From a checkpoint of a small image embedding model: 10200 steps, held-out accuracy 82%.
Rows from block 9 of a small image embedding model, named by matrix and row number. Rows with one number within an expert belong to one neuron, the router's apart. Each number is 128 + 32 x the weight over its row's rms, rounded and kept within 0 to 255. All counts start at 0.
Before each expert's rows are labels from the 100 images, of 14976, where the router gives the expert most weight on average: "responds to" is what is common among them; "peak on" is the class under the peak. Only what is clearly more common there than usual is listed. The data: single toy objects rendered from many sides on busy backdrops. In brackets: how many of the 100, against the usual share in percent.
# router: router (model.blocks.9.mlp.router.weight, 16x384, trained with AdamW), inputs 330-383
# up: expert up (model.blocks.9.mlp.up, 16x192x384), inputs 330-383
# down: expert down (model.blocks.9.mlp.down, 16x384x192, transposed), outputs 330-383

# expert 15
responds to: glossy (74 vs 33); white (28 vs 8.5)
peak on: part in the main colour (44 vs 17.5)
router.15 [159 112 171 189  93 153 123 144 152 127 145 115 108 171 149 190 131  57 164 116 130  25  62 146 133  86 118 156 121 119 148 175 117  62 165 106 104 157 165  91 109 168 173 226  93 131 133 153 134 151 125 137 110  81]
up.0 [100  73 132  97 178 129  56 146 166 127 121 134 166 157 153 106 147 135 109  69  92 154 130 207 107 123 117 133  93  94 170  84 164 112  93  94  89  93 105 137 164  65 112 109 124 156 136  83 102 119 119 219  88 128]
down.0 [104 121 132 199 116 105  92 114  64 143 123 115 141 145 108 131  86 140 158  96 130 152 125  84 156  95 165 127 104 166 145  79 124  74 162 112 109  87 129  84 170 184 154 153 140 137 142 134  87 100  96 145  94 131]
up.1 [101 104  89 166 127 108 101 116 109  86 107 145 126 173 103 116 136 126  51  62 113  99 131 132 108 140 123 152 152 172 142 113 141 106  61  92 141 111 129  76 150  59  62 160 148 171 145 116 137 129  56 132 115 119]
down.1 [115 117  77 152  49 107 146 145  49 144 108 118 161  89  99 123 123 150 152 170 120 142 158 131 124 156 113 172 170 149 130  74 123 118 157  86 133 103  98  94 159 159 118 132 219 183 129 126 158 142 181 115 169 147]
up.2 [146 140 162 107 138 144 122 139  76  93 182 108 104 124 117  80  97 122 104 169 139 125  87 122 107 101 150  84 150 136 105 122  79 177 115 163  79 130  87 126 143 167  83  94 134  73 157 163 131 134 149 105 126 209]
down.2 [191 147  98  94 123  77 147 123  91 110 132 149  94 102  72 106 173 133  66 161 134 128 115 125 151 107 115  74  94 160 126 113  39 118 176 196 157 125 100 117 153 116 111 144 182 181 125 150 137  96 146  85 138 115]
up.3 [ 93 144 123 153 119 122  60 155  45 116 146  86 164 102 145  84 151 166 118 196  97 176  74 107 121 185 130 113 136 107 122  89  87 109 134 106 172  74  98  79 124  73 136 164 178 160 111 125 125 171  90 158 109 188]
down.3 [151 145 100 138 118  91 152 119 110 160 121  87  86 113 118  87 169 116 114 162 105 106 132 166 167 140 142 153 107 159 155  81 104 117 172 140 166 123  61 124 126 102 190  83 135 103 120 162 101 166 140 131  78 169]
up.4 [161  96 116  95 161 145 122  57 129 177  98 106 127  62 188 117 130 160 128 195 152 133  82  90  84 151 116 156  85 149 158  56 168  66 179 143 165 137  78 112 130  94 108  97 167 170 154  87  69 137  71 139  65 133]
down.4 [148 140  71 113 120 142 184 143 133 131 126  87 134 152 114 134 146  97 141 151 116 116 104 149 224 120 129 134 164 173 105  90 139 155 160 147 122 106  58 112 127  92 118 130 157 116 124 156 153 134 171 102 100 169]
up.5 [133 121 114 160 123  41 112 126 122 116 123 175 141 129  99  56 105 135 174 173 137 170  94 192  85  98 161 102 176 106 100  91 157  98 122  99 141 144  60 111 107 151 133  66 177  81 177  98 106 131 131 165  81 130]
down.5 [153  85 101  95 130 160 127 170 125 141 132 107 133  81  70 150 160 156  56 153 163 140 165 173 171 170 152  81  68 182 108  54 103 129 171 147 136 152 115  90 134  65 130 139 180 166 106  75 120  67 138  80 159 135]
up.6 [166 148 133 111  62 121 141  99  75 137  96  99 171 161 130 204 114  99 115  91 131  87 179 192 132 117 119 116  98 103 198 134 133 143 134 113 112 121  96 115  96 146 102 167 174 120 153 103 128  78 151 142 162 154]
down.6 [124 134 100 156 142  58 138 119  97 123 133 122 159 154 159 148 153  74 183 113  89 170 105  70 188 163 124 138 176 149 127 136  79 179  84 135 147 143 111 123 131 137 126 152 118 123 148 107 163 129  88 179 119 152]
up.7 [119 184 154 130 136 137  88 168 105  82 116 130 156 167  92 133 121 216 133 102 199  82 114 171 113 117 170 167 168  99  98 127  84 110 157 171 172 125 134 152  86 121 154 129 151  67  95  91 113 124 115 129  95 160]
down.7 [141 137  99 104 159 123 152 150 104 126 144  80  95  72 152  91 129  96  80 117 152  80 146 114 172 139  76 119 157 131  98  87 165 132 161 112 174 124 147 166 116 118 144 110  99 158 117  91  97 156 167 145 161 155]
up.8 [140 117  75 105 135 106  84 145 163  60 144 131 143 133 166 130 115 179  74 178 127 164 132 112  98 136 154 141 123 150 116  20  92  67 160 117 103 138 116 149 145  79 182 125 135 181 198 133 151 101 134 151 172 136]
down.8 [120 164 166 122 114  66  69  83  93  76 167 102 113  99  91 117 138 116  70 165 119 148  88 100 153 132 132 168  97 127 134 137 137 178 114  82 151 141 134 135  74  96  85 165 147 159  38 133 169 195 146  78  99 140]

# expert 2
responds to: glossy (99 vs 33)
peak on: part in the main colour (40 vs 17.5)
router.2 [208 151  89 157 106 122 194 145 139 138 194 151 130 109 134 157 121 104  99 107 148 140 149 157 113 140 106 130 139 102 158 130  93  91 170 160  64 196  92 127 147 182 148  79 138 127 124 171 148  89 164 146  97  97]
up.0 [113 108  99 188 156 159 150  68 193 136 133 127 110  98 145 127 120  75 213  88 155 104 104 117 104  98  69 160 114 124 111 141 146  94  87 122 155 157 114 111  78 145 141  70 139 127 161  64 109 126 130 145  97 152]
down.0 [190 217 109 108 168 168 106 204 121 182 113  95 137 158 148 140 186  97 105 138 118  96 121 144 130 160 119  98  81 127 144 157 119 100 113 127 121  88 151 119 166 126 203  89 123 132 120 113 139 136 159 137 146 194]
up.1 [152 120  58 118 115  79  78 105  97 133 156  68 153 118  84 147 145 165 128 144 107  86 145 139 132 142 151 153 182 125  97 196 127 138 106 201  98 152 155 192 127  71 110  94 144  32 165 160 192  69 123 107  96 168]
down.1 [109 139 165 136  96 160 157 131 117 118 122 130 137 166 150 147 189 141 188 111 171 199 138 157 136  83 140  70 103 105 133 110  63 204  33 174  90 129  84  91  88  96 133 132 187 168  96 141 131 115 116 130 182 162]
up.2 [143  94  94 135 145 149 168 122  83 125 141 135 121 102 139 119  88 144 103 150 124  94 150 164  88 145 120  88 148 160 153  93 109 122 156  86  80 171 104 140 141 149 125 101 161  57 127 152 128 183 141 117 202  90]
down.2 [130 138 165 134 185 177 116  96  83  77 100 109 121 108  82 104 158  88  83 135 136 131 113 113  96 121 100 102 102  81 141 122 181 121 137 110  77 211 118 123 125 145 130 112  81 166  57 139 142 134 130  96 102  97]
up.3 [113 138 161 100 128 143  87 104 100 129 120 171  83 137 182 147 146 147  75 143 150 116 124 128 152 100 113  92 110 156 168 124 136 134 164 152 189 103 134  91  63 176 131 156 102  94 126  90  70 109 107 104 161 188]
down.3 [147 124 130 157  98  76 214 181 195 111 137 119  53 121  72 140 100 135 168 185 145 214  96 168  63  90 164 177  93 143 105 121  59 145 122 168 133 164 125 166 138 140 144 145 124 131 106 136 126 124 117 152 156 147]
up.4 [176  64 158 147 121 125  82 112 153 133 148 121 168 165 159 139 168 114 207 141 126  88 139 127 131 121 135 107 135 118 129 145 153 124 150 150 146 113 131  86 149 113 118 132  14 100 135 137 132  93 181 160 161 121]
down.4 [180 161 165 111  74 140 123 165 132 109  98 100 154 151 150 137 103 142 107 109 108  95 185 129 110  98 151 101 201 105 122 161  47 158 100 123 134  87 118 146 143 153 156  81 170 172  89 139  93 120 146 114 114 116]
up.5 [ 89 104 156  78  87 139 103 168 173  82 101 144 114 107  41 103 112 146 145 151 177 123 102 124 167 144 147  97 128  86 110 166 131 183 113  98  88 149  67 161  97  69  70 115 105 144 117 169  92  78 112 151 132  99]
down.5 [156  61 115 127  83  97 130  90 151 209  92 119 167 154 121 147 149 102 142  89 175 146  99 122 209 158 123 148 149 159 127 117 194  80 120 148  96 144 129 167 111  64  77 188 172 131 144 151  98 121 150  48 127 126]
up.6 [131 112 131  96 136 124 104 161 103 148  90 123 170 149 178 103 219  82 166  92  91  91 150 163 141 123 164 185 128 120  98 118 126 166  82 165 124 136  98 172 112 208 138 101  86 113 153 197 168 150 140 145 141 129]
down.6 [132 144 107 135 141  98 154  92  94 163 140  83 149 202 125 115 170 115 129 109  56 103 111 149 177 157  93 103  67 136 162 120 105 138 128 187 114 128 112 134 134 131 139 184 108 138  80 103 156 178 137 129 170 110]
up.7 [142 113 152 106 129  87 202  90 160 132 106 140  90  90 128 163 135 183 159 158 113  97 146  99 184  70 176 130 159 158 120  53 152 118 138 145  81 119 111  93 138 118 132 153 140 111 121  53  80 147 121 178  91 155]
down.7 [110  72  72 109 129 114 137 138  82 133 123 135  95 120 162 125 131 161  58 109  88 124 153 143 170 187 162 104 106 121 143 163 101  94 128  92 157 102 166 114 144 163 160 160 155  73 142 184 132 140 155 106 146 126]
up.8 [140 147 172  96 141  67 181  90 204 174 190 105 107 121 205 170 128 162 141 119 144 149  77  75 104 151 111 115 194 194  90  87 183 139 164  88 125  71 113 148 103 186 101 165 126 118 164 119 114 118 162  99 140 135]
down.8 [103 111  72 132 101 155 118  83  78 161 141 134 131 127 129 154 123 141 110 112  96 113 104  90 134 136 135 131 158 103 138 109 125 111  62 107 117 165 191 156 166 128  87 180 186 117 102 182 148 126 145  90  98 148]

# expert 12
responds to: metallic (100 vs 33.3); white (25 vs 8.5)
peak on: part in the main colour (48 vs 17.5)
router.12 [ 76  82 155  99  91  99 107 137 149 101 153 185 136 164 148 124  99 135 115 112 111 123 122  84 114 139 105  88 144 136 169 108 169 182  76 113 132 134 152 112 121 118 100  71 160  98 147 121 123 129 138 181 122 156]
up.0 [147  51  65 129 146 111 119 140  86  74 114  90 122 133 121 149 144 101 144 121 137 124 137  79 122 137 145 139 149 140 140  92 172  62  64 107  86 115 131 112 179 153 195 160  95 144 161 116 116 146 146 150 164 138]
down.0 [122 132 126 151  86 191  93  59 124 147 131  87 170  78 140  67  96 139 122 178  59 133  67 137 121 107  94 147 115 141 212  94 108  73 140 183 143 138 131 195 148  90 119 145 134 129  80  90 109  77 121  95 112  95]
up.1 [117 181  60  98 106 107 173  73 168 124  67 146 200 129 129  99 161 136 145 130  51  80 103 128 149 151 117 125 108 102 149  63 105 113 121 100 118 115 111 189 162 108 148 192 186  99  91  85  86 167  61  73 109 151]
down.1 [127 137 129 154  91 179 117 159 152  49 169 128  98 114 146 151 168  90 104 228 118 196 170  85 132 166  90 103 162 159  83 110 111 138 152  53 102 136 157 138 136 192 170 140 186 129 165 182  73 135 170  87 179 167]
up.2 [178 140 107 120  81 190 156  66  87 148  97  86  77 153  99 172 154 144 112 141 144 167 164 135 152 119  99 158 106 113 106  57 142  33  97 153 130 108  71 128 108 125 132 115 133 150 115 128 138 125 129 104 212 134]
down.2 [128  69 132 112 126 179 148  53 154 169 115 145  84 124 142 112  92  93 110 208  75 136 130 147 187 144 149  98 104 128  94 138 110 170 128  93 111 152 106 156 133 121 107 100 121 114 179 130 110 119 157 119 148 141]
up.3 [ 92 112 146 124 103 172 154 117 157 112  92 109 151  96 108 160 101 135 138 150 183  95 151  89  70 132  79 154 100 106 127  53 123 167 118 127 127 144 104 135  47  90 134 124 142 198 187 121  79 110 116 146 170  98]
down.3 [185 154 104  72 112 102 140 145 105  95 141 162 150 141 207 146 155 121 169 172 164  65  99 140 176 100 128 128 168 153 131 147 165 147  85 158 163 120 167 157 127 211 157 112 110 130 140 121 149 114 151  79 115 134]
up.4 [147 125 152 168 134  73 160  98 109 119 100  70  75 155 110 152 147 124 143 155 143  92 133 132  95 131 112 103  71 155 132 146 106 113  96  78 188  81 163 141 142 161 113 100 164  68 114 141 124 127 131 102 130 148]
down.4 [131  59 173 173 121 163 108 120  81 155 125 122 142  95  93 117  96 136 107 139  98 150 128 207 157 142 136 133 114  87 155 161 116 154 168 145  96 138 143 115 101  66 110  95 148 140  70 120 182 124  66 156 177 140]
up.5 [ 99 127  86 162  80  92 134 198 151  70 116 125 178 171 121 125 122 102 112 127 188 136 134 130 102 142 170 135 144 161 101  65 149 110  70 145 145 116 146 101 117  29 122 114 170 175 124 149 130 129 134 157 166 129]
down.5 [ 81 115 109  49 106 104 108 147  78 118 104 159 124 155 160 161 124  87 117 162 159 145 151 123 194 121 130 172  76 105 137  98 123 126 116 154 150  87  94 116 136 150 128 174 155  85  85 137 152  95 178  99  64 211]
up.6 [127  99 135 194  88  78 121 110 148 156 157 153 126  80 160 132 131 135 131 132  92 192 148 164 169 128 122 153  87  93 115  86 108 131 171 117 117 131 117 142 108 153 150 134  91  61 119 132 148 119 125 138 159 103]
down.6 [154 109  84 219 124 123 145 118 143 104 163  92  72 156  58 136  60 104 163 161 187 155 148 111 104 150 166 169 134  73 118 140 153  71 125 105 168  84 115 190  91 147 151 160 237  74 152 135 143 118 165  60 128 161]
up.7 [131 136 114 125  95 113 106 142 106 171  99 130 134 236  98 106 146 149 123 164 150 149  92  77 134  89 163 100 120 122 102 113 152 115 138 194 122 157 142 188 168 153 102 105 115 172 138 148  97 124  79 119 110 117]
down.7 [119  94 118 137 140 136 156  84 115 147 121 170  90  93 138 132 158  71  85 134 178  99 135  87  99 153 128 185 166 129 140  94 142  67 109 147 118 144 158 139  92 134 190 138 124 125 117 118 103 150 132 134 138 180]
up.8 [145 160 169 158 132 135 160 118 155 136 146 119 136 113  51 170 143 168 123 148 140 106  76 132 109  72 147 100 168 106 130 139  92 164 207 139 124 154 117 164  73 125 106 135 148 140 129  99  82 160 123 119 126 120]
down.8 [133 151  74 132 189 120 129 115  83  87 120 145  98 102 155 123  42 104 160  91 141 175 161 121 118 130 139 201  80 100 132 159 123 156 142  98 176 140 153 151 129 177 135 119  98 141 128 138 118 175 152 144 107  98]